Weights of a small image captioner.
Model: 4.49M parameters, 40-pixel images, encoder patch size [4, 4], decoder width 192, decoder activation gelu.
Data: 97500 training examples, 14.2 epochs.
Rows from block 4 of the image encoder, named by matrix and row number. Each number is 50 + 12 x the weight over its row's rms, rounded and kept within 0 to 99. All counts start at 0. After the name is the row's rms in percent of the matrix's.
# f: spatial gating (encoder.blocks.4.mixer.f.weight, 100x100), inputs 0-99
f.10 083:07 43 50 50 59 43 59 44 54 51 67 40 53 50 49 41 37 61 51 39 60 48 63 52 50 46 41 70 42 45 53 72 49 58 62 43 57 62 42 51 53 37 34 36 57 52 58 47 50 58 48 37 40 50 56 40 67 62 56 55 27 49 76 63 44 50 63 35 39 62 24 58 52 49 54 58 55 49 47 71 13 54 57 51 45 52 61 38 49 63 19 61 77 51 36 47 47 54 30 53
f.11 089:57 00 32 74 51 56 50 57 68 28 14 85 38 57 49 52 57 46 55 51 48 35 41 47 47 52 44 52 40 49 62 65 52 48 56 46 46 48 49 59 42 48 52 57 54 47 50 41 48 54 68 47 51 51 59 43 49 45 47 56 46 51 59 53 48 46 49 38 43 51 50 52 46 47 47 69 27 41 46 68 47 59 50 44 61 48 43 54 51 60 50 45 66 62 65 58 44 31 55 46
f.12 102:47 40 00 50 60 54 50 71 31 48 64 28 85 29 63 50 49 49 57 53 40 41 33 42 51 47 51 56 46 52 48 52 56 62 49 53 47 45 53 51 49 53 48 59 49 49 55 47 52 54 46 52 50 53 46 51 49 50 54 51 52 61 53 54 50 57 51 46 47 52 46 45 48 55 45 50 43 53 50 48 49 51 63 42 50 61 57 40 48 47 67 55 56 53 46 52 49 51 54 59
f.13 100:35 46 44 00 63 59 46 65 37 52 69 51 37 85 32 59 42 55 52 52 44 59 39 28 41 50 51 58 47 46 48 49 60 56 56 47 53 51 44 46 51 53 47 46 60 49 57 48 54 56 46 53 45 53 51 48 50 50 38 50 48 48 47 50 49 53 51 51 42 55 55 47 51 45 52 51 50 52 59 47 63 49 45 65 58 50 47 48 46 59 49 47 56 58 52 56 47 45 46 56
f.14 101:46 48 60 46 00 53 60 49 37 65 59 54 63 32 82 34 66 47 61 57 57 53 46 39 31 41 46 56 48 48 59 51 46 46 55 44 58 48 46 51 43 45 46 54 51 49 48 52 51 49 55 52 45 45 51 49 52 54 53 50 45 46 50 52 55 44 50 50 52 45 56 54 55 50 50 58 53 46 45 61 50 51 46 49 55 57 61 51 52 65 54 48 44 53 45 47 49 38 45 46
f.15 102:44 39 44 71 62 00 53 71 51 53 49 56 51 58 38 83 36 58 46 59 48 51 53 61 36 29 49 53 55 49 52 52 49 50 43 49 60 49 50 53 47 50 48 49 49 45 55 51 47 48 52 59 51 54 49 46 59 55 55 44 54 42 49 51 41 46 52 46 46 55 52 46 53 55 51 41 51 44 49 45 43 51 56 47 52 47 51 55 54 54 53 51 54 45 42 55 56 46 54 56
f.16 108:53 38 59 61 65 51 00 41 58 56 68 47 54 49 56 27 78 43 61 52 44 48 44 49 51 35 38 49 54 50 52 47 47 47 51 46 52 50 46 58 52 50 43 40 63 48 50 40 54 56 43 48 53 46 50 45 45 59 57 38 54 52 43 57 48 43 49 52 53 50 55 44 54 48 49 46 58 54 53 53 53 46 45 43 58 47 53 45 45 57 62 43 45 51 56 61 54 48 47 60
f.17 103:64 50 61 44 56 59 53 00 40 78 52 44 56 49 52 53 21 83 47 60 50 47 51 44 57 45 37 29 43 47 55 53 48 56 53 41 50 50 60 48 50 50 47 47 56 46 56 57 42 47 49 53 51 48 57 47 56 43 45 54 59 49 43 53 50 49 50 42 58 49 44 46 50 39 49 50 49 50 51 43 58 43 58 45 49 41 52 52 56 53 39 44 54 58 51 56 41 59 49 45
f.18 093:99 66 39 65 50 38 68 31 00 53 52 38 44 45 43 55 62 25 63 35 51 48 50 49 40 52 56 34 32 44 44 49 49 42 49 53 59 60 43 56 44 54 53 56 49 58 45 55 51 41 40 52 47 50 42 57 51 44 54 41 53 50 43 50 45 38 58 48 52 46 47 52 39 53 42 52 53 57 44 38 48 57 50 62 53 44 48 50 62 38 49 43 48 54 46 53 48 56 53 54
f.19 084:99 60 44 46 48 43 45 77 38 00 48 51 49 43 44 39 50 45 27 70 48 43 54 47 50 57 41 49 48 35 54 55 65 43 35 50 38 57 51 54 56 43 69 58 36 48 37 52 51 43 54 54 53 65 39 47 35 45 43 46 60 45 36 59 39 39 50 34 52 48 58 57 44 59 41 57 46 52 44 37 59 54 46 36 52 49 40 66 61 47 58 53 48 58 40 39 43 47 41 50
f.20 104:40 51 58 61 45 58 43 53 38 30 00 69 66 48 59 44 51 53 63 60 80 28 53 45 51 50 43 44 46 46 41 48 54 59 50 43 50 47 59 56 56 54 60 55 50 48 46 40 55 46 57 48 49 55 52 46 49 56 46 46 62 58 55 49 52 48 44 47 49 44 44 52 48 43 56 59 47 49 51 45 64 44 47 48 52 50 45 54 57 59 62 56 61 47 48 51 57 46 46 59
f.21 094:39 35 64 57 45 57 51 50 55 26 41 00 61 66 52 56 59 55 55 49 32 74 40 60 49 58 47 47 53 52 48 38 36 56 43 50 44 50 51 44 58 52 56 51 43 51 55 36 53 55 47 35 45 47 49 50 60 52 50 41 47 47 58 45 50 47 43 49 53 56 39 57 51 47 52 47 54 55 49 45 56 47 43 45 59 57 51 59 56 61 46 65 53 54 52 58 55 43 54 68
f.22 102:47 44 44 70 54 54 65 60 39 34 62 34 00 63 61 51 52 50 54 48 61 37 74 32 56 49 54 45 50 62 47 50 36 39 56 54 49 56 55 52 46 47 54 56 47 50 49 47 51 50 47 45 55 54 53 51 47 50 47 59 48 45 52 49 54 50 47 51 52 47 43 58 47 50 47 49 57 52 46 49 49 53 46 52 45 51 52 52 52 50 60 47 53 60 53 49 55 47 45 55
f.23 108:35 46 46 47 62 53 57 60 45 62 52 61 43 00 62 54 53 58 44 50 62 57 34 78 37 57 48 50 50 57 57 52 45 33 53 53 52 50 51 50 50 41 49 57 52 52 41 52 47 52 49 52 50 48 48 51 58 47 51 51 53 43 51 53 54 50 49 54 49 50 47 45 56 46 54 54 53 55 50 57 61 57 48 63 44 55 51 44 48 48 40 52 56 49 44 48 56 56 51 55
f.24 100:46 47 52 59 37 60 56 64 32 54 61 48 57 51 00 72 55 55 55 57 59 47 61 30 76 35 48 56 50 47 52 50 49 46 36 48 53 46 50 55 49 56 42 52 59 52 54 43 47 55 47 47 49 47 47 44 50 48 50 46 52 44 47 47 54 44 49 52 56 45 52 51 51 51 42 45 53 48 49 47 45 50 41 46 57 50 54 48 56 43 52 58 54 48 56 53 47 66 54 54
f.25 104:53 33 50 67 55 44 48 64 50 59 56 51 46 62 57 00 63 56 52 53 50 57 50 57 28 73 39 56 51 49 49 52 50 52 45 37 47 50 52 48 48 50 41 51 54 51 51 49 50 56 49 47 48 45 41 51 60 51 48 45 46 50 48 49 54 48 53 46 62 52 43 54 52 48 53 47 44 56 44 55 49 46 56 53 39 56 47 57 49 47 57 53 50 47 52 51 64 47 54 55
f.26 100:45 39 62 55 47 67 33 47 59 68 63 60 54 51 53 58 00 48 66 55 46 44 55 54 59 31 74 40 55 49 54 49 51 48 54 43 25 51 56 55 42 56 44 56 50 47 57 49 50 52 47 54 54 41 53 44 45 46 45 46 52 53 52 49 46 48 52 52 52 55 49 42 52 49 53 51 48 50 53 55 47 55 43 54 50 54 50 47 52 60 44 53 54 47 49 56 46 46 47 53
f.27 098:50 49 48 55 55 63 68 40 52 65 57 53 51 56 48 54 55 00 50 64 53 48 52 45 51 58 23 74 43 59 49 48 41 48 48 51 41 36 47 49 47 49 48 50 46 50 53 53 50 57 51 52 51 49 47 46 56 43 49 42 46 51 55 52 49 52 53 48 44 50 50 53 54 45 45 46 52 52 44 55 50 46 50 53 58 45 55 46 58 44 49 45 52 49 47 51 43 55 49 61
f.28 103:69 47 51 56 60 53 53 67 44 47 62 58 51 48 60 47 55 51 00 55 48 53 43 45 44 40 60 26 73 39 53 49 47 43 54 56 49 36 41 49 51 41 52 55 47 52 49 49 49 52 49 52 44 50 53 47 49 45 46 45 48 42 51 44 61 46 52 51 54 51 51 50 51 50 48 57 49 52 47 47 52 49 57 52 49 46 51 46 48 46 54 40 48 47 46 53 54 59 44 53
f.29 109:67 61 50 53 53 53 48 69 52 51 48 50 54 51 50 52 51 61 51 00 52 53 43 41 56 55 52 51 26 75 46 46 48 41 43 51 47 51 37 33 52 48 50 51 52 58 41 54 57 46 47 49 52 49 56 50 46 48 48 51 52 50 50 42 46 42 52 45 52 45 48 45 46 54 39 58 54 42 47 51 44 50 54 45 49 47 47 45 51 49 52 52 44 53 47 59 52 58 56 45
f.30 106:30 46 59 63 59 42 56 45 46 45 47 69 44 47 47 50 56 53 53 62 00 59 63 52 54 51 50 53 55 49 84 38 51 53 48 54 44 48 53 52 33 47 52 52 48 52 45 57 50 45 54 54 50 49 45 53 57 53 49 49 56 46 54 51 52 51 51 50 48 46 55 47 62 44 46 63 49 45 57 57 52 51 55 54 57 51 51 44 50 53 51 66 51 46 51 54 51 48 53 62
f.31 107:25 50 52 63 60 58 51 55 42 42 44 49 68 47 55 50 49 59 59 53 38 00 67 58 51 49 45 54 51 51 28 86 32 52 55 45 50 52 48 52 51 38 44 51 60 49 52 47 49 51 58 59 46 52 47 45 47 54 50 52 44 43 47 49 54 55 55 51 43 48 53 54 49 51 54 50 51 50 49 51 54 56 52 49 50 50 54 49 42 62 48 50 54 44 58 52 50 53 52 66
f.32 101:38 51 66 52 52 53 61 59 41 43 59 45 47 60 48 54 55 54 54 49 64 35 00 64 52 55 51 47 50 54 58 35 80 33 57 52 47 51 50 55 53 51 42 43 52 47 47 51 54 49 43 48 53 53 44 49 52 51 49 52 47 48 56 45 49 45 50 47 50 50 51 53 50 55 53 47 58 51 52 44 47 52 50 52 56 55 51 48 45 59 49 59 50 61 44 55 45 54 55 44
f.33 100:34 49 66 62 58 54 48 54 33 59 54 51 54 55 59 48 59 56 50 45 53 62 44 00 64 59 48 54 47 53 43 54 37 76 36 52 49 48 51 56 55 44 49 40 50 56 53 51 50 49 58 46 46 56 51 55 47 47 48 51 49 44 52 48 56 47 46 49 49 51 52 54 54 43 53 49 51 48 54 51 45 50 46 56 53 54 50 51 54 48 52 49 47 47 48 43 49 52 51 44
f.34 101:40 40 48 44 66 56 54 56 47 51 56 52 51 52 61 56 54 51 56 46 53 51 60 50 00 58 52 51 47 51 53 48 57 28 79 45 47 52 54 43 51 51 48 46 44 43 57 52 42 53 49 50 51 51 53 46 50 48 45 56 50 51 53 49 51 52 47 52 51 46 41 48 47 48 51 51 49 48 49 45 51 53 42 53 46 51 55 54 54 54 46 52 45 57 57 45 59 48 58 51
f.35 099:46 34 59 44 49 63 61 50 43 67 55 51 47 50 61 42 56 51 48 52 53 51 48 54 42 00 62 58 48 56 53 50 49 60 32 82 35 60 44 50 50 46 49 50 39 42 41 46 52 51 48 52 52 55 54 49 51 51 51 47 46 48 53 46 43 60 46 49 57 47 49 49 48 51 50 49 47 55 51 46 54 52 48 48 44 50 54 45 52 50 50 52 55 47 53 45 56 57 47 51
f.36 102:52 38 48 51 60 57 68 55 50 63 55 49 58 46 45 62 44 58 60 46 47 50 50 50 61 47 00 51 60 47 50 55 46 51 58 35 80 39 57 48 46 51 46 53 53 49 37 47 51 51 53 49 48 45 44 52 50 52 53 48 46 46 51 51 53 46 48 51 42 62 45 50 50 49 50 53 51 49 54 51 60 51 52 58 48 45 52 48 55 56 48 49 55 46 57 49 44 48 48 48
f.37 104:51 43 51 54 51 51 50 55 67 45 48 60 49 50 55 44 51 42 51 66 48 54 49 51 50 56 51 00 47 65 51 51 55 51 46 57 24 79 40 59 47 51 48 48 47 53 41 37 54 47 55 49 49 51 43 54 52 48 57 49 54 53 43 44 45 48 44 52 50 43 52 50 46 53 55 54 47 47 57 56 59 47 50 53 42 58 42 42 54 50 52 54 37 50 56 44 49 54 55 48
f.38 097:54 56 50 56 56 48 61 51 61 55 49 51 52 42 58 56 48 58 41 50 42 52 50 43 48 55 60 55 00 53 51 47 50 50 48 50 55 26 78 42 47 53 43 50 42 52 46 39 42 47 47 51 48 51 51 47 46 51 51 47 49 48 48 47 51 46 47 47 53 50 52 57 50 55 52 48 48 50 56 51 43 51 46 48 53 52 47 49 46 51 48 53 56 53 52 47 56 50 58 49
f.39 110:57 59 54 54 47 53 55 60 48 56 53 46 50 48 45 50 57 47 67 43 49 48 54 46 52 52 50 52 54 00 49 52 45 50 45 46 56 51 25 72 50 51 45 52 51 50 48 47 41 38 48 46 46 51 52 49 43 53 56 47 48 50 51 45 51 52 49 43 51 51 54 49 51 53 45 46 48 56 49 43 51 50 51 43 56 57 43 48 50 43 48 57 48 56 54 51 49 37 51 52
f.40 109:39 49 51 56 53 53 52 50 43 31 61 57 51 57 52 46 54 53 54 64 45 65 48 54 44 45 53 47 58 49 00 60 59 52 54 54 50 49 52 51 86 37 57 53 51 46 51 50 55 45 37 44 48 57 43 57 51 47 48 55 49 52 54 46 47 50 53 47 48 54 57 50 51 54 53 49 45 54 49 53 53 51 50 52 51 52 52 51 51 46 49 62 54 52 53 48 53 58 48 59
f.41 105:28 49 54 53 60 59 58 48 41 46 54 61 47 54 54 51 47 57 56 60 44 51 60 52 49 49 49 47 47 51 35 00 64 58 53 45 54 46 49 55 32 84 38 56 55 53 51 49 55 49 56 41 49 50 47 48 46 48 45 53 53 55 52 50 47 49 46 60 52 53 50 51 56 50 52 54 43 54 51 51 44 45 48 47 51 46 55 44 46 46 53 53 54 57 53 55 47 52 47 62
f.42 101:35 51 58 44 52 58 58 47 37 49 50 47 60 46 50 52 54 47 58 50 56 49 51 55 52 55 45 57 53 55 54 33 00 59 60 50 49 50 50 46 64 29 77 32 52 54 57 49 51 51 48 43 45 51 51 50 49 51 43 48 51 50 51 54 55 53 50 55 53 58 54 48 52 49 47 44 51 48 53 48 45 56 54 56 52 53 47 51 45 46 49 51 48 55 55 54 54 54 53 51